config = dict(
    model='image VAE',
    dataset='rosettes with rotational symmetry',
    train_examples=48750,
    image_size=48,
    crop_scale_min=0.8,
    horizontal_flip=True,
    bottleneck='kl',
    downsampling_factor=8,
    encoder_arch='mobilenet_v2',
    encoder_norm='batchnorm',
    encoder_activation='relu6',
    encoder_channel_attention='eca',
    encoder_depths=[4, 4, 4, 4],
    encoder_kernel_size=5,
    encoder_stem='single',
    encoder_expansion=6,
    encoder_widths=[32, 64, 128, 256],
    loss='l1',
    latent_channels=8,
    decoder_norm='batchnorm',
    decoder_activation='silu',
    decoder_widths=[64, 128, 128, 128],
    decoder_blocks_per_level=2,
    decoder_block='basic',
    decoder_attention=False,
    decoder_upsampling='pixel_shuffle',
    kl_weight=0.1,
    init='torch_default',
    residual_init='none',
    optimizer='muon',
    muon_scale='match_rms_adamw',
    learning_rate=0.0019,
    momentum=0.95,
    nesterov=False,
    orthogonalizer='newton_schulz_5',
    adamw_lr_other_params=0.0012,
    l1_shrink=0.003,
    ema_decay=0.999,
    max_steps=15600,
    batch_size=128,
    epochs=41.0,
    lr_schedule='cosine',
    final_lr_fraction=0.05,
    warmup_steps=310,
    weight_decay=0.1,
    adamw_weight_decay_other_params=0.01,
)
Rows from block 5 of the encoder, named by matrix and row number. Rows with one number belong to one channel. Each number is 500 + 40 x the weight over the matrix's rms, rounded and kept within 0 to 999. All counts start at 0. Numbers have three digits each.
# convs0: expand pointwise conv (encoder.blocks.5.convs.0.weight, 384x64x1x1), inputs 0-63
# convs1: depthwise 5x5 conv (encoder.blocks.5.convs.1.weight, 384x1x5x5, trained with AdamW), a 5x5 kernel
# convs2: project pointwise conv (encoder.blocks.5.convs.2.weight, 64x384x1x1, transposed), outputs 0-63
convs0.108:506524552432511533560471465503439471481525488433512521446481463490512543521549546497463502431437504496480511493475544481496501429406575541540426553483436448440495477517554520547505513503461471
convs0.109:433510434474497492449509518506504505534483511473469513509498504560456417489499511513479477491535563496459497544539496483527495507499543474496466438496527488525528529504464512501484532570447542
convs0.110:521555493507482466523470495478493501502470492452547547511456513525472458503511515486486447503427504462495497523477496504478440420576463514506494557513509424489508495489457491519469478533499550
convs0.111:622486433524586554501510489492505502577479488533469509575483509445548464518501523563450509506588409489499547472495519534539502489506549491503511523502405447549479527461508485569538460501479439
convs0.112:450445447513445465476492545513499531502531516494527451463452460412536445466500491459469499458569428455544531515481509557479418464511487492526449542552569487491510487515480524516508555510466534
convs0.113:493529493517499515499470508528484533516486479517468558479468501451462440507529485426564493486521502568469516496543457498529483477507520470460469525499503514477514473408501558520476491489477473
convs0.114:388394586587516452462556500493497445496426498492488431435598542556460536496460548462479412506593514539524514432480585482468516514576525523475572477516455541501534456522494505569588551442479544
convs0.115:523484498481526501456576508524456556462499503486448545508508496619462546505548444531499507522554484511495470463492502518502440440501441434500450423553546526559482505504459551502449526534469532
convs0.116:481499477521501493500483540531528501489569541488515485480505509513551494505505491527510487509536496548470451417472498513448477487469509543514502473497480488440476513477511494432530578534486480
convs0.117:498542522530532520486455496528535527550488516490496603517522487515554538513529472484476483470550532550475558538489486526569515486521421474535524487502474493551473467540511543477441503506499547
convs0.118:594455505508481505527499492552541574527468531509497483508512533483552477469487465460465475466538406505500470500428512554492517518457501520536466521555561527490512526466444545486462509541607495
convs0.119:536549462437467535504524509531491560525491523505511486513495499490499474475516475465458499503539489482530501518491532505537475459516485513526568461508496517502467506474470521535463458496492466
convs0.120:465511468520464577462543486472438498537500505462521498475483518482494493515464519508499526471552580476504490580519526432526548467466466526478476490527478495395502505491502523454539518555541527
convs0.121:463500531496493534514522500426481460527503500508570493504498490564500444490501545513482495485523438438545548470497528490441479520522508483468541496482497531457580487511494595498514540570455495
convs0.122:551468569590485452565462512511501496511522510473503469494459522507420424477495464492535475509454421475402481571540450523462590480450434410522501521519533541591513486516484486547559453497533525
convs0.123:525500593458456571524536500495541499541532541460518494485495510482481497504538469452445516433423583521533496528456473509540507508577494556467550512516484501500502465535471505506482519593494497
convs0.124:452513512542496582470548492484584472543499458484501524417445554494482502559543430487469470561519430534529530540508457483505548583459596495552507510555508472527481458559465455488516489482465457
convs0.125:548528519515438514484495448483516488514480541400469527515467527501468433518504501555494526463485517456443534492489466474526532452550496511551490485552533451518449457464473538492509549513539517
convs0.126:468520449531447484540531502510554559502482590448452487486513546510514448447534497495566505493467428499554461594457522505526507502520478476499501402568507527511504504509482564467422573498499448
convs0.127:492501508458527529494499456499559469513460524538483475529453517414544486491497465545513493511523503525470441462552531482538509597412537502468430456568498450469425479500518496472485520548510500
convs0.128:473493477543514471485447557503489501507514447525507453527492452579513495514507467442495490477526514491570537459457494528453455514457499490461496538490420459525499482485479506499463467494468543
convs0.129:500518524473538501497543494497478470491487519474483500470493568549451490500463505478496494472570547484500515501467460468450507543504512557546568538530504513521473460531498548507506494548499504
convs0.130:476469422541535543503484471501474426499515513583447510475435454564521488497503488517581446566490514448556567448447570510504605471519527556429484556542489495464517497488502524503547500510587437
convs0.131:455515442519465485502482394534508518460539483526519545511522516459548459481501500533558434508490547506554505562482470467476514471466488503550478525562494504503494485444459480544370549539512439
convs0.132:455489462513494554497546515514492500484567504517542505514530503465469497464440525542476483490487417499483478557502541505471507501507473497474474470454526530518470580449502501515494472502470599
convs0.133:525414466485485527504541435473504452485549542504517499383445528493507476517461442545475488563489486513472549557523510542492541479460530510529488476477472458521511523496488455471519500449455461
convs0.134:495530514497483512524493467501546464570530557525508514496481486497473531477480472501457585545540529531507565487448507536524511461552551533556460518500454478518531524517506480402442452508510435
convs0.135:499441522502489493481509509535449394543478529409519442464508531496502514525536568474486507466501550527512411489600551505527510689484484443447450495523462481461542519554486451501464551438556539
convs0.136:407450509470548482534474480496526466462523505463511428468515459495499504532472502496561467446495466557468540494552478470477507532545521497403490471535474523507516480528473526594553480514477556
convs0.137:554498545482532507513493480568543497513527506475474518400503525463468417481439534556526560568484446442441505459464603529483578468488489478528479455522516464485478529519497492465605510525457480
convs0.138:492499489430515530489435423464472547379508528572561468512549543474460501519484479543551486478521499486617416481481506494458511494481594460584416493480477550549486468536513533454481530591398489
convs0.139:528505583403427481409356459449400541487533450551607437451508566433438440524481478461593497446523496512519487440493496479432505450487515435590523573488582450418513457520471488596524444489562569
convs0.140:428421616476533482499601502447469503508468495513555474462448436469485498465441485516429527500499517468488539486495528500416494496559510446505516514467511533513560526506463557517590522484472502
convs0.141:566489520475485512413471574462505541500508530487476588410476503569491535543503429532510464597462445457409451469368620508523437588415414473421561511495482501550578506494508515546491448404552595
convs1.108:494531501511524531448544515517487564410458483510487432395464515512466450454
convs1.109:515483485528520511513452465472544438510463488548444424556509500451411452520
convs1.110:498481533498450485483486502487495517407492492513463602521458485556506475517
convs1.111:469505490519503421451530545496433442520540506464429470443506452486452481466
convs1.112:530510496506534462487514542515502476543515516415607501493501548418503475498
convs1.113:507473499505501463461461559532521472433540572494455473556477456484489494502
convs1.114:536510505501483532576519498501535587478436479542562503471474521513512510488
convs1.115:487459523517509463529488463553461476525625549506483493459493500452524496556
convs1.116:511503452475466518440561480520485448569584525453490506521504471522500476506
convs1.117:499507497497436516448473507507494536575406495491492409567464481512549467508
convs1.118:466501479515467506475551444458500567451426530515538421516527460415536500501
convs1.119:516463528492498531478521543508511490689543440515488590478528456526504496496
convs1.120:491465513533517504466475532447520532514641549483582553557460480462539477515
convs1.121:538498477583476508555615493522530490602508479514456564448513499490502450522
convs1.122:515505505535507491505608493470513558596399524516474523500472499520516522542
convs1.123:532482513484499483493516470471504516629520493533545607470469473462480526483
convs1.124:468494522543455453482553484446507495478465476508518418451557512496524552546
convs1.125:507498524516475545554583461508504475573612482526471464549453467462462512480
convs1.126:526460530512493465526435567529533508618451506495522494556468497494481468471
convs1.127:503457460519477481444520454522482494496464511458570624514498498527524495492
convs1.128:471562516472543511453491527503509548497460524468441454529474513582573449487
convs1.129:496520528468549552427472502460499471420578547508524441522509487469485504530
convs1.130:504503493519513482559582569505470502444474527478472436482517475462485538467
convs1.131:506501497459499495503489565473512574572431461491510534469501453469439508517
convs1.132:527488521463477522477474482473505489514461495474480433441567468511521587514
convs1.133:475469545452504482539492449539465469468512596444448457531487518535562482500
convs1.134:478486456500479469464439501486501461484466505524512472537545535530578561493
convs1.135:483506522526443526441443499460527500601569463479553549491479494453465507457
convs1.136:468504496501502514475487469525507497534621463509509487613520508520525468534
convs1.137:491460438491558488459408507516441442443477506520530494554496547510508487559
convs1.138:507499499529479474535465527517512494514592473502506697502483511504511453520
convs1.139:462465460492494478443458481474479461370551493494495544428502501483505498466
convs1.140:504522473496518467438566542541451390527568533435471519510533492523488503518
convs1.141:517514514520468512509516514581536527570436567530490499538486502557496523515
convs2.108:511492586407547514579456500502496462461495508434479532465501531509506539478501548491505447425487533461504452568506388491492587538447491521490515544533426601485502544498493498517486504469450519
convs2.109:512499508509494479487539532500518456496548509500479577536475498506493427545455440477561463516492485504534443494524490495515472417467509462480470462554512499546482501531483527525512509435559484
convs2.110:497513516433510498474475502473485496544574497507533540520506564476506452508505531597574504478435528513523530493538553509514502488436532515507506552545491489488490540495521410434551499527457466
convs2.111:496501424513522379501557440516536528496453438461407368554511567509467417492480479550438459488480494489507501500562545492503516510558538506553349537550531557523442531453453516489498566442452551
convs2.112:542517488489534488512561527493527455525548545563508513571450498514513465480500472551485468497556538519507458471492440491550531489530547524519509527460485508503491467503429489515522486568554538
convs2.113:461528512449536509546504559491485470465506503500604522483519460524505529501429503528474504564584559488540499519504437516501503455451529492542475481464500557485501490468539501524418445478512460
convs2.114:522580589504518537463481462594515460544456520486558539489518443505577573466499424418553499446504501519480509597562429540514579574518484467484573474453448522489500478461515561542447487538542431
convs2.115:546499478510516522512501493533520497460471513465491522512507492467467503537553497531470535381491472502514546454506514502549537459494506531504500521536480506487505521485553495475516501502477500
convs2.116:499505513502581546519504493525513493537505474447540510481505460546520548509492543445500497484535498459405472491530488498487536556453547429538507541457392476454480502494566497592479478490496464
convs2.117:505415515517488489502466540466472459479443528515472522548523476486518584481462512427470502529476531509331499486520486518480456513461454499476481549411549470486495432552507522516479499487491546
convs2.118:441544509513544490537488482469494545466515511491499483494511481461497500488536454448488508537548475511527473518451492496486469500448519503508485524562464438510504489470530526512505462553471452
convs2.119:571458494562469499541572462575476458498451427541532481446470551503489499578532481527536454441511497534459499443505504565498566541535486536505437553528537577464445521492457490518558515494432505
convs2.120:504527458433528440477499503489474499497544529488524434498521472584429522514581493520493526455572487486520573516510497502495547523459520521441491471497508502539493519538490439527477545529514536
convs2.121:540527517398610498475438494541493460504525538520498574506510475405486505462419506474554555478512553546532490497508488425545543485506480506429540493436479496534473445554478446522487469534496484
convs2.122:478485496426490515500422503476458500469448477531583429379521474498553561519525503492533534516518492522430528499542503504510487494476501496480475483468423449417565484441544476540519511473471524
convs2.123:509492502550426440575473445500480453536399471481526455463521535573475491574498529556550455500511498511456563448471509532489516500489541544562473509523541526497430515462512442501516559432491549
convs2.124:465482530501490429461489468494527518520490464457464484514423500501495474521512530540460556490505451500406520437454490485500454529503497476511571530504556459433482448445440456511496515498471454
convs2.125:557498455469526523611518507530496507526524529496511501534441490518504485497510507514464555586484547444470511504508485517500530498447506587467509463469520531432488523536566529498510502624397516
convs2.126:586479524479445466439530528493467447463502483516533569507477531480453497484480540522446423533542508501453530499556494469478525509554500549509500601483542522581459457496499539502501434483551490
convs2.127:547486508463496522518477439511519503408516511429519536397532536503488568540469453483476456497462434502435477541510494447552464524472534364516426526514483474559594540506489461543465486443481488
convs2.128:529468518413496531537541530527469479511515507548513503531507480539522540496503515474481463558486496508434505472520465528530496436468492508498521541507568444515496473540506519510500504525492522
convs2.129:476479541428551494476436473506489448479533498485506463462529484431506506499515505462476474463515442446504465519474497481512538494483523509497462482460507501521500448534543475522492547512551483
convs2.130:473504466498508470537543546504438544504576503522447475472450510502465483501492478473437440434393507491519449552552436537490462552535549446419468546498490558498510480467543491477496543493540454
convs2.131:515493499515477483482536512487502476577503510556486538532477496550505551495457510538451476500471465497534511470458461503504485478530483477490500505534515528499491468556478513428465486592453540
convs2.132:494433474540486504518520474511563529462463529486553480511476492494472496456499528535558540485494481502405472461483510440489458529502463511539518530518561529448487475473471554502514518487501559
convs2.133:507497540466473498501532482466516458493496515550495530472470540496489467527511502524409552457483497499438510502509525529528452513502447543465499513563556497459534509489483509503530490493508493
convs2.134:453481469465466436571519458446505516457481506545570455491438486545476498533488534548536588521488469494548504430535480517506449493535466474458514529538613455480528441521448407464473497476471463
convs2.135:524473495446500477489461520465558456511483479544532487519468474504500513500510503527518493503520468511469578517493483556454451531502480479511492493471502526477496502566490481479489484478478514
convs2.136:498454499489556500478512580510611483581535487553467520481470450524445496494526473445436478504460401444448480505464415475534485487447512501460568418454422510448592455461500544481524446482472467
convs2.137:508449467477459485388486475439483518504491514477506502505469506511473422472482509581533531502518474463534542492574524519521534468521487488469465442481629512591481504474478512476473492452466470
convs2.138:488398450557542533505506515482468547544584557478467502466459519501550504505514436453521616506503501496583452491485480517520402515508477473453506418456524464613551449531498478450505572436476429
convs2.139:555526444469417440415543511397526512456495531410551554613428549545453457515494578524520538549496536508441513437509545501460504465525472521630449500446574462508439320542483469572344416401607474
convs2.140:515499480515562454480559498512502513484409544561469474571503518478485446531501428552407419439517488514577504445420581478483533497489506496514528484452540550505423501512484471535589476591498556
convs2.141:473493539527494479411477483505531499507431500459526537450507426504500541495515472492551540492434576541499518574494605518446503542511475507505550542571481445548526536421451498491512502472517608